config.toml
encoder_padding_mode = "replicate"
encoder_depths = [2, 5, 5]
encoder_widths = [40, 80, 160]
loss = "l1"
optimizer = "soap"
eps = 1e-08
lr_schedule = "poly"
Rows from block 6 of the decoder of a small image autoencoder, named by matrix and row number. Rows with one number belong to one channel. Each number is 128 + 32 x the weight over its row's rms, rounded and kept within 0 to 255. All counts start at 0. Numbers have three digits each. After the name is the row's rms in percent of the matrix's.
After each channel's rows are labels from the 100 images, of 14976, where the channel reaches its highest value: "strongest on" is what is common among them. Only what is clearly more common there than usual is listed. The data: pictures of board games with random positions, seen at a slant. In brackets: how many of the 100, against the usual share in percent.
# convs0: first 3x3 conv (decoder.decb.1.1.convs.0.weight, 96x96x3x3, each kernel summed), inputs 0-95
# convs1: second 3x3 conv (decoder.decb.1.1.convs.1.weight, 96x96x3x3, transposed, each kernel summed), outputs 0-95

convs0.16 105:094114126160086120095093150129070154129155093088151123120116095109079138109117047156092117143170141098156134134090118159210084152153145127080108144048083208122169126143134147123112143123130101116160179122181166146123114075160153118084071160121137071116092107141147099063145118110114129106
convs1.16 100:133123126128126114137136131132144167141084150136132149052165118157058104112122116083197092100142121178070089171200124149124075067088091077149145162133120087117173072078133152146123101110139080088133102102107170117167139145134115113137147121177104119111099116100134182190117117054130103149
strongest on: stones on a line grid (100 vs 16.8); second side has more (74 vs 45.4)

convs0.14 109:105071125178159100111105106162122163110129111120129186071109168146142182135151124079141131101131117115178174112145121119139094115067107107031134147114132101109111113146050125093105144128116126085162149116124130111137151125128126157098188204155159109115112032083129166053150110135120143103
convs1.14 106:114112125111108112090197100136070169144119116127110105126119138097098170113176101147126166131099088129086185105132142111121141195068157098170179183152112130092171106106101059141139169131156155129114114081144033119108086167090160131147099095090116105133162183172152157156139086094100145124
strongest on: draughts (63 vs 16.7)

convs0.74 102:098102165131125142102116115185112135140161113108118176097092031176145164111152123112169083132158121083149131156083102145159099107106114140132116157127136083129089076094167152109150180146162092190133217199107114109123053157123148110117163159085107100117103125136132112127080138089079147106
convs1.74 108:119213087098180161165104136134140137162083124091120062084143125055107156144100129118113140117133170169125103133175114139144129129144130111132129091126092174125179090176119106130125063117127194114125093034168183141091166096124152140114113135126071118139138113117071110194135132157089134106
strongest on: stones on a line grid (100 vs 16.8)

convs0.5 099:128112103172105153083115142150115117123164134104110124112139138147133081131126163165168117135092147128136095132164126111107131140083163118103082117137106157101151126063132151016196136153166102118202102121114111113194115175204103078138184112197147167110138115085139132153102099160132085080
convs1.5 097:111185155111109146168099117089136080168073098108135181176157168140081172148172180086056120153157126122143185163137096085191133131118120152158172181186163162148178128152137107140081149119161151159119147104090098156116155125095173163156147104155136105091145124135153155112137062137129156159
strongest on: discs in an upright rack (48 vs 16.4)

convs0.12 112:097097060154133096125135139124079070087126157094089128126126157152099121186152156074103111129101148100175179097121121122120079065150090125168154112179160151124091138162107158115130111161071151083156094092115149114095166164139183148120063144127139107179067139107116177094162149151091169089
convs1.12 103:083103111127169171131120184087200122163106160043137127092098183139102092098155148127101136160198104127102154132123117118157105184064129111117120155146089102135134083123097086128134132131114116171122118144108084103082141080084094074124178109140167121127133065168172122070150153143093107168
strongest on: nearly empty (80 vs 34.3); discs in an upright rack (68 vs 16.4)

convs0.25 075:108071083102185109131139111141173106095104162099161160105139169130164104148169112170130144113159139169138094076019102112086148114181151143145122189112162169130122153170115121126147164139118097066127096155173156143105087100158102101135072139147205107136153133078138151128145144087114125178
convs1.25 086:133103149129098174144123083116118153082154168150066158138131131107180105137024147140136129124127110121143142148135143093116088115172089148165070051154110080175118162158149117177111143100163129073079143112102103104196123154175144130115182122120054122140172119123131090145132118091139139192
strongest on: noughts and crosses (76 vs 16.9)

convs0.32 095:137120106083176175188113116163170094098170184126135135143157153104119101136125129126103187144090115093133150127166102134151130146186108105122150058115115114058175119081118095100187110101142091052146163134116122117188136165202134114128113096145146087152110137132117160104117198200131153147
convs1.32 073:177094148155115120165077086133138174137166102147138093145089090115159180168092106113129068109103044127155108113091126155147125136097174186160097197186168119157106106188171127164081189149126164188159146135098140110099081137142116172129128118102117092095130125103136099140146119163116085148
strongest on: draughts (93 vs 16.7)

convs0.39 109:110090108177157094184094107133143076153095135122154165067100129104112166071127207161105146099103117134054142111111130142135108117164101145111181139119168097169149108109125124129146109184182102152124153143089064089128105100168098127121195158117182161154078092132066151119176109136152149113
convs1.39 085:123074135086128091109126115159105129116158066089142080066133138075091164177112085139149163109113089113158159097103061111142121142128148092145119171081105116141152142152122167154145153084057118137170076112207147201115161128133131135167128092112092113058128166139113112117081112116123081168
strongest on: draughts (55 vs 16.7)

convs0.84 101:124161136170110098181106141145136127136158156053138130109106088091179117077067153196115149069123062086166146129140129144165075099131129059128125092122154166173112123140111179173140068114129079150112144134103090091144119131169128119109162143084156120123187136137159191160142115147188122151
convs1.84 109:173149113151170151108155199156149133125141096151197149154126148170178183153183090106114124146069113124144128078115189115092151218107139163182119152117140133090107147103151038109169143112115084148098121182121136124122148122152112172148090105102103188118133167137089114107124175109115126113
strongest on: nearly empty (62 vs 34.3); discs in an upright rack (52 vs 16.4)

convs0.65 112:149102117105129133172097095095080129111123172087122131130088145131118157160191015121114169142147090096143184151164147154170117153143154145115187114148102130148054122186126084110103149168132145055131128132162168118116192113109142122124117148065132081082116146112116093144147134073170153128
convs1.65 094:167159149139144133108097115215168148098125134150146107158132105068172144131112162187103115070159154141105030141090092133092124105131117157159094104124114147122123133056097115140169084134145097116159135146163107115133052133101146107141167104173131117189132109181116143077058125125079111141
strongest on: noughts and crosses (87 vs 16.9)

convs0.20 117:097090129110165102126116118172121078165174002182074141061100115144116162171087089116158124114107142065133157132105107135136109070148107076108148140124163142178123123108118130141123218123114110149156099122133099119152090074178155142137152167154128123124137122128120135108100144158198133114
convs1.20 104:095133095093128126169160110097122151133076174109111137174104231088110159106137077183094147127088173207167140146110101160170107116138098121149156143145160128107181096131123131117125121104156167121099154101124129112156124139069144103095153087102089105152166140168127171153134030117079124098
strongest on: draughts (48 vs 16.7); noughts and crosses (47 vs 16.9)

convs0.4 090:125157083161129132140143142204097152120131086084090117108133112090107164184098092070153117062109146118138167121143109161170130159140115118107119166082170171094087075116117142143190104126101103115122142138159094073186132100174089127140080200107084072132168124117120157098125112178089168109
convs1.4 089:117150147135141117129193094099136102123081139078131120130103213096078100127136165112110202150107091164126135114133085156083166099204160102112189121098114113104188144137162179116134139172157206160153149164139121111148067109096121154108141144121108134188105061157105142153152152125133117102
strongest on: digit grid (69 vs 16.4)

convs0.67 091:104137155149165092213099144128068120114119121091086162100149070114126135121151092165090097181107102114066161165119149145169136139101089125129088142117098167126144170160139138117117138185132133173123198122183189151171138133155178120120101134059097150173109099135109093081190142153166154129
convs1.67 074:167140136082092098111190113122137103116105168139175090160177124083101075066126098130183160089176131131178137155119102112113112148182137115094158108171113103138128144070126174156078098105149106115123062120086098102152068149169066109142153127115154144199131151143089117145089073157128148147
strongest on: noughts and crosses (89 vs 16.9)

convs0.87 102:182177093091121145114117147168121066111142157103173164148081132069179086104104139184118138095104069145150160117172075144124166154139155102109137157140131125118140120154120111146132094113162119112131213171122051125180096166130163108130175123153125052143153079118125139167068117173113107135
convs1.87 102:132130153153099144163063143143147111144196096138097142148144089168176122147132110087114099156082177084124104096092156117104090102173103159152074158079169116135084130148149125114133135141087084141136108183141174072079101104169160156120071137125126179145138186102109093120133200080133112068
strongest on: nearly empty (62 vs 34.3); discs on a green board (53 vs 16.9); discs in an upright rack (47 vs 16.4)

convs0.55 090:123152080116145126128116136206067103156150100132117141122148126179109122127090081150163108134122162111108167097105142112022129155112138071185091148116173161139112132142141129144164168154153072098134084169185119122067075140108064138177145097126136159111122142116104186107152164115106163079
convs1.55 083:109147119133144131145106155120195141165066125162157095075145130113090176093159152107146152174153196135096135122165121130185097072156086119144130148150132147095141099098125139140106067133108146093087177093038208128122106152175094128100112177150120077130123117107139129214103124126111104108
strongest on: noughts and crosses (100 vs 16.9)

convs0.33 100:119158124154091055080093131113157173146123187119141144118092102118168169093115196133101180119127164052135154156126142166103045150139092097107167126124104149142104175132132124097104138163115094047113088152108164208104154136087182125132170074117148118121117166104102123124129129093127135149
convs1.33 096:132136101183099125143172150081165134149121122166117194191110105131160164190138101123133094120138113125178096085110097089150095142149143128107150163120131147120136068132166144067121130172183105170153132125178104119183108156065157090132092122150105175161199120101138191109186083088108151134
strongest on: noughts and crosses (40 vs 16.9)

convs0.48 093:125128114148158163208104118109110115124106095115111169100180144099132113164166140120080175124129172129102182123117117128138179155090224142119088134163142121085127153073093103073047155105120128134126076141101133164117080124159114116093126115119195146163160104167133142153103044111118128172
convs1.48 092:124102176111100137043106136157089137125159149122143080144112090119084124175138123206144095227134086140178121133136128083130108165085084183109134152131131084150117122173149180131181170133102151127108166144144106134145200128149133118086099123146116156155135162141126146088138173143141059178
strongest on: draughts (100 vs 16.7)

convs0.9 122:143119124158140127121109156136057089167150000120100114128099102063146137107111000128156155124129106079144165123149107136141097143089139096076129147115165195119127122112113144117119118153143144104123142107170159146151113143106118125073119136088158085122122105171111167101130105117112117131
convs1.9 105:027099122135098112163117075217175119118096166128095160113157096129143137097146102098151130082038142183156152111148099132107129084200085155138123089195115146137130163134129140165202149136139118123100134146134173121160181110148135124101140153090110122156097091123092105147109101126154128099
strongest on: draughts (93 vs 16.7)

convs0.11 099:151148141165113050135108126124097144165105139137121120071121127156103157144123094088147121102169166094081114143153165132096125123068096122128133108161134102121122047083102162139129096180092105058059104135174133114124175145167159116119195122082165151074091150153136202076131099085114128110
convs1.11 089:096097152167165107128134125152109096113154100095127128093177135178107143132185110095157143112092069180159149092159020117102138122159141148141157090103064166107107131150200096107126113173188134118129149132135152103142130144124136152140068182155105100091115140059090113161153081163155159104
strongest on: discs on a green board (90 vs 16.9)

convs0.92 108:117144105150147169169083148155130062133138016106113129098146104093075111121146105120111132102116126078112142140169096140105192110099098135096116189118103130192098146125183160144143078174095114109122161101120163149190100124122148124120205149121159161169145134132130214168121136154116112150
convs1.92 079:065120093088121133159203114108088144099106089140066150117088169178154107148100160183148136136135148162134106098121160161099089078155151103153126171123154122067148071117130082139086185068139104146144122131140088102096139160103113142118136099132063113091146119094115131135203106125145206103
strongest on: digit grid (60 vs 16.4)

convs0.81 097:105122154098155170106071148164122073114106090160128132112116226091104090168113230103099123170168170161164148100166187130092173124110132125147132118097122133154104066163161126173101142117115130117126099065112140134144154177134132152175132093155130102098085120123118111132171147125146056116
convs1.81 089:106090123154099103138206145131105136174108174127171104158163085067143168125156140140112100122119096167128148135136119134091098118110109110064100099181095122048155127084157098100128119110148116106166191156070087091129160116152083121068134148117107166151157116171140148144101194140133134211
strongest on: draughts (100 vs 16.7)

convs0.88 110:122133076160098097120097130157059132078123170032148153134071123147085170133152145083124129119170121091202173125131152158131102129136141131101151139124149161145056086167124122107115112128170111132168069159133116100110135101143119148113083135176177146064156135159109107139182140062079113136
convs1.88 114:174140150067150178129141154128174160071142125190114121143125160151134133161091188122170094159148123069116062091138104093154095131136137120162139084157153104143105154096139115131087140162164144190175153123092092147095086172137132123163178185169194123149135131130153117082134085126089087185
strongest on: discs in an upright rack (89 vs 16.4)

convs0.46 114:119162083161107113139053128180084082137132202097155119113077087175132074147130061166089116137081125126131165120178170170148129167010105137062125111099147164117105118136119124134096080130157117094145151115133134118130146091172126075132145114142162081122091128110097127122129117108103153128
convs1.46 135:102081157176096131113102157170087096083135111148120085094155060119187139118101170108071093123118129177091133122103104106139130110110138178164120162138116189105112178064120063070111085071074092151122120121121136117141131070166153106169104141091147188113159126130139120159105123117194151113
strongest on: discs in an upright rack (100 vs 16.4)

convs0.38 087:199107138114174057143126065087131124127061159143150185154121121135090159082129106100144194109109096123075149132078102129070131089143101154116120135126147092163167136140154143163148110158138155100119099096179147109090103204169110146131153127081157179118145159185110115105105156151070091124
convs1.38 097:122154142131157101097139158134144105117115086105146112166161084052140158129131135098141126096155183094137113139139155093176193143105110147141133111139076181229081106118133117098138092126185130084126122165154167152177136080184136138128137128120135142130104043105122163202075080108135140159
strongest on: stones on a line grid (90 vs 16.8); nearly empty (62 vs 34.3)

convs0.80 096:106142138157160146114127155161092098135099153105066132073085106140144124136140119100145140126108129121142192116117075136080106125139124092163108151107099170178098099132079060141063217144157148164200102197182103101167112092102136123180129142124120142118138121104099157177078136163183131146
convs1.80 085:141107074163113072136066092159161159116148121116173149146121130192094164181116113160173115118126146093186077126133152106101114140119109125115121113120103136198079087118101155212151125113126138106107179078101129156120122165087111151091107166148118105193091147164102128166131093164056161088
strongest on: noughts and crosses (91 vs 16.9)

convs0.2 082:108145113160165187094114091099164168099100067163123120116143168067087139181145168141103088104178123122138120099131076126095163118163154129112111127122148138119170121119051116178086072101083189107179072119139112151078170108153187140085166179102123104156133174113142129159106140154114114120
convs1.2 076:084121173170134149134107101149132112104088178140141132088115123170128155079078150160125139137079099114097144076144143149109060097137142166191153135125125105093098152142153169147142135132160100130121089190159161138088094138164160181164098154136152083131170145080121075089122102212144188066
strongest on: draughts (77 vs 16.7)

convs0.57 085:111087173138096110119142142115103173087098063090138091125149096143130091170095157166105170083104079110119104109085098123202160089110160094133113196088102150181113119131148131128116078123128101104165165175109218106125122098139166129110163191130122123068129083102157145176121170149123102129
convs1.57 096:141153168146125175158127151174137080157156159117140157098094131126129134045097134113098084153159160111141117186177074150060125160131212147134151059108121113124081089159111054170151159081091128140122136107134075162126087138140139147186139118142112138130084118158084161106155154080127144140
strongest on: stones on a line grid (100 vs 16.8)

convs0.89 106:129129088159105088133100109176030138097128173083138141067123162128130173137161180016187133131136104139230154120132182121141096122119110095111149084125123165152103135140107115121123123112106104151166122116138132108173134115079114152136118128134131083106150145183139136074174134111127072145
convs1.89 126:158109174059151099119142135123132147111205060121096122188125131140161125139149114123123087140177108067109113072188135132118136163109104117171151133079083070151141115099117116091035120152184141092091132125100116132066121138144193137131146157180175142107143124141145107070134109160127147100
strongest on: discs on a green board (61 vs 16.9)

convs0.21 094:136131139126154108122122139145095079091158109122101134072092106116101127120141069080163154184080147103142122118129176095109084161131132136139080058183108114145097059122112116069048140151082156071093149210174127156173169178157082109129157161145156123164132123135114157125129102105130103110
convs1.21 095:133105154143105133100151111094124146152057143114193062139169138093110124099104079114095083122156117208109106181132101116152125109087126099130171179094088164073159129084164175150162115139172169097178133075138136125091115151107133114115098159134105142145041120130088125143094144174134105186
strongest on: noughts and crosses (77 vs 16.9)

convs0.79 113:090164120160104119148103116167080096175129143116144140135125094149061090169127127146132085117122120053116177148161095168143086153111074160095154122082164146121103142048166129099118129114175112219150058148136185079146121099144138143108116150108169116092113095094121130103101168087075130131
convs1.79 105:062176150125144140142099138154094163113132099126108123114131155129137134104154117124119150108090177176152115133137146147135121091109131164185087105104175164085155084204165031094098105123077074087145142148141129158170155110190110090144160089096083143169101109140129063127177147138187143145
strongest on: discs in an upright rack (99 vs 16.4)

convs0.68 109:116088138124175085114107102110152071163104141090127161082128102133162115148121177152111155072092134074127156103058082116145105092142106059130115156115167133196134099167106160182094157121124101096166079102085092082160119092211112127149114167151147186154133148142135085148124112093138164131
convs1.68 111:095155128114147112090107108143101190123152116172065097156156178169099168169129064125200158094104105191143095107149138152154128182147095121186106136132183169116151106142099048092103094088103106135099104080098138157141079159135141134106103144098140102093160163158140157087121122127141112066
strongest on: noughts and crosses (98 vs 16.9)

convs0.72 098:109108167112153072097113131156123127186095198155085080083096117134082114065138178139086110152075129104106181156071132115146156134129067153112171077132143134146137123102152110119064131156163166111109112116130117071217132107117115178128144098154127138146086134171152116127135125162052110110
convs1.72 089:132135165127142104154100120131100121113178142098110133152204150110135138111069119144163164127106107191088132092161128183110145140141146105178155192115162113200081173155109097087137103169109096154117140119142142139124099096208144129139139090089184171046132137097098119179097079084150120154
strongest on: discs in an upright rack (100 vs 16.4); nearly empty (76 vs 34.3)

convs0.47 082:158093111130121080116164148120090168139087091153136171158100104094201136081160095144109133114115130171137163073093204127170150103065144149082124159144159125200152146092122105115129103187116141151147075151130162113125066113115098078056171168119136140115123059119102119162135123130150157114
convs1.47 092:130133097129127117151068095205165095062189100071096146158121075178117108124113089135164161133114147097139193136185101121079134147173086153114108132059091127163153167120116133137119175117100102148091162131154105182155176133062144162132136137162140164119091117174153138121156090086148139137
strongest on: stones on a line grid (60 vs 16.8)

convs0.30 105:122117094135097120102105145140079117132146140148145089132087155113158156119114053059143197128113121157156162068112106125179090107089148115038108128126095150173168087145125150111123100145112128120100127068132166159145116133087154138113022202122135123139116088117159093170122107153150077145
convs1.30 104:148122144082128119076111126196115138095138054094135134091087126100159136141130162098078112112105140115176157111085125216075130149135178106151105123150161067100132141131154154104117186132166153153125128170090151089082122126095112100128137106120110122052096121173124144080129102097079214135
strongest on: digit grid (79 vs 16.4)

convs0.75 084:105097142124085114151115105174090141140127115138131114132123097156077112129165067166179046134116124097159205182121167183124091109124156108122151157128091155083091155136114059182055151159120138067128144098163104134122107144124178114133118131180129127146156119205129088118080144118093164101
convs1.75 101:111144102118142132149138084094112105176102154130086159068156113070140117098094128141121130059183139164073087088158105148113142100145094104129101114121127088166103127142089202089110080155177139190161143082113169092089131122190078120074121148093106155113097095081174114102122156166095153140
strongest on: discs in an upright rack (63 vs 16.4)

convs0.76 091:136113099095163086150099158110097120147111243150112117129117095115114141157097148138081152127109062151151144134177129124128154108080160177132169137059136124123139131168172129148133097126101139087135147143126040133107160144127124157070074111165112140136131123159208118102137042087086122116
convs1.76 093:095147069140121128158152125156186082118116136107085137136162124156132138185097118184135100081130122140127121141108182151101091136110082099090083108118111206107079076123105194127162158143129102136097166087162192127113137078173153048103151179146130162114094143155139087112130179103114157167
strongest on: stones on a line grid (97 vs 16.8)

convs0.93 087:128162119135089123212090153126121065112183026115104166150169133127144143097109115168176106122151079142145120143103126182147223084138097106142150138120106144175087149191164099128151128140099096133133154143167138168141103135123101172136165116076079140147155183132153150088119128131125165149
convs1.93 092:086119108132175136133118066151120158121133208154116125168119096135130049110036104175100189126157141141119143104178185154089148099200097153131121142154163097174157151107069121159126157102159127146074174101094138088161136141178135123108152130140140133068146088124162092135127118136152108154
strongest on: noughts and crosses (66 vs 16.9)

convs0.27 090:100102166098126084122178131199168122123162204141072127176161117130155148136111147114108087094083163135109124126134188117112122093149119104158111122149127127138122061073107145113162110114088143165169152215134101141118084107146125114158120133118131184157165046130112132178057171152122155160
convs1.27 086:132149109158103075145159115057083148110081115101110135106112140120113137185107099107116092084094147080183186095133097134170129123186175112086115123143136136130138160225178089113144141127160098133101099081174076135157124216070102106133132149096112111104144115102076097120146092129124135155
strongest on: noughts and crosses (51 vs 16.9); digit grid (44 vs 16.4)

convs0.69 117:110026098100143122168192144141061109098145180072122136147119095111156156124137146072144098111115092077182137120122131133154065139081141133126151101117105148149168112179106141165178170136118143114169100109111094144049163180123108097193106116091118147162098117141115132140186112098152122122
convs1.69 132:165122156153171098122151148091193165146133148112153166108124093163050136112148180119149096155183104120079155137114127123130120110157097119107164122165167137080057144147116105094121178175179188112046119175096120117060124104135183129154097160152155118079116116110126158147116117190143146123
strongest on: draughts (93 vs 16.7)

convs0.60 092:146111147109170180189094125093163094100170165139185126149195065143130116145130155120162206114128132111157143123176166129112129157129099183090115157102097127165111104120145076084126134092128127121109171138097149209188145127144114157095157109095152138112085156058113076149125145097146080168
convs1.60 070:160173140138123042138110123104088171100082177121113164163049139129108116114131135161096114100160153131109131199050119111103118161174147107190101082185130141137147163161088183164118141148132104117107146143101099136092108097148119089170163124164123084080125105167120128070159161145140168162
strongest on: first side has more (78 vs 44.2); discs on a green board (55 vs 16.9); stones on a line grid (45 vs 16.8)

convs0.0 123:135138179113166136148166114096116115180092084128104086116119108109125147134153195132178121126135108152119129145104130127108121116112146119117128140163103099072164191159103154148178120140114134137140110123112099089114117176035154135144100116093093086147102154151238143093112054222151091147
convs1.0 104:125187165150160125097139108087096125108158151161110165137103106081186170120113078129070143185125125113111186084154162144135155157109096121139079112027146121166081161169097129104092145144110133149105118158180077120073104064098133092120127128142130162141130149083094128162137160064147159139
strongest on: stones on a line grid (90 vs 16.8)

convs0.85 106:131121067167128128135143135112103108109115199107179095151119162127108101148181149108088114098160118142159166135180131119102142114165123168134162065092169138142132157169083148133101217121117203128148111164133062087148136118133137154082110119133150071113135194092077098110162137202102121116
convs1.85 126:156126168148089148142116206203132115136163135180087090145120109129184142141135092105129169102152135098117072062091138107122094132093155113083094154200097120166128126066138063108154079190138089142129129096140097141133120129147111131140186153130172131140101141162169129072145079128147074154
strongest on: noughts and crosses (69 vs 16.9)

convs0.50 120:115158096158124053089112147178075136164125108109150111079112010155121148112128061099133127129134118085088147132128076121166066099113144118136144128117147159094133138088186129105175083139093112160135155186168131118145137131091127115083084152091114082104140118138161153062112086128085121111
convs1.50 137:156154123093126144170142164154177091120155112130127074125138177147112058139079111145148143146091148158174056127111135150164126189150208145193144088133115103130115084140075114160109106167066138120182119114150152203162122108158135161166119089110095145148069111119099063097137123105110118134
strongest on: stones on a line grid (100 vs 16.8)

convs0.44 086:113112126088071114161098166140083209158143098113133174115055079147155133080153085109101155107098100113154140108112109137154059136149164130116095108138125156124141133066124121134130109198135076097140130156125125174104118155169171101084099139163156099138041149142191148085140086120107166104
convs1.44 099:161130102138152134113115184112163128127068164095139140123147121131136192145132113053147126057157133118100150133159155111100177164081113094099146098133141127163099109173113138160160100102128102061169086052193134087098169144123142072088098129111156174123128088104087126187058137144118107144
strongest on: stones on a line grid (95 vs 16.8)

convs0.52 088:112158069110163142139146110097106137145163102131103098067102099133158144164081071097156183175114171169096147102119164115143138139070114075100149128180148147062133078086152097109143122155149126089141100070139075201111169108124094115130120188126142122117099100147192124133143116184077100129
convs1.52 080:092138149189115139119117164198184119158163079155132161106057207130115105149135140176118132151165121172145137130094066150063120130166122129102129082122145129144107138135117150104115121132123150160186088171105167103115125129152107205133160132149134041174152153058096152159121095122154142139
strongest on: discs in an upright rack (41 vs 16.4)

convs0.6 109:146064080145139114122153199136105146125118164133102159148116128111137111143105156084050162131118159059149139093186096154109071113109159156106127120156175158082175149126127214110196125143106125125131078063129131064122174176128121127088095163133156127162125117139141162135118148089083103148
convs1.6 089:103169131116098170119120148070159052167080148076102105161154152116078118115179072160212130185118101149152146132173103177182104062159128124132120109131085113155123129129090148161144102118173113117135161131153121150118085187118158103164104169095138152096131100126172198143134120119166138161
strongest on: stones on a line grid (46 vs 16.8)

convs0.42 095:124110116168134096115118113239111134130141053121163135087114092069143105129138045126140148131162107098143140087119087131136121109029165125125128136125162145138147054140144161146099144146125108101111198126158169163160150147101121080116101176122151119106123155141120093076168123144100117063
convs1.42 088:104167148150152133180108120133131103154148164114079111065124119110122138104132116103123108057143127162088088158189163116144118097200064171104098136080119139102166087112166115109169121080047107096165106139165131168162138147127144153101144115143109113104129187087143124096117131064220124114
strongest on: noughts and crosses (99 vs 16.9)

convs0.8 085:115108129186085055119105131095091079101096123134109133072114128170069173080141092117084094128159188126148183106127141133100110106105140121149089149111127153143120080100108074096095107157108141122082096172185140102145138095163156152063119175105182158111088080144128163141144104086146184094
convs1.8 106:122144078191134101126112163143197113116099057140086145113088116151130128125127140123106115153156135054144119137138105109152140140089109055136129122135074151078140087085156129115116134124140134163098098119104149186076140097107153128189056090121145108144218163095129160077140066139123103078
strongest on: digit grid (77 vs 16.4)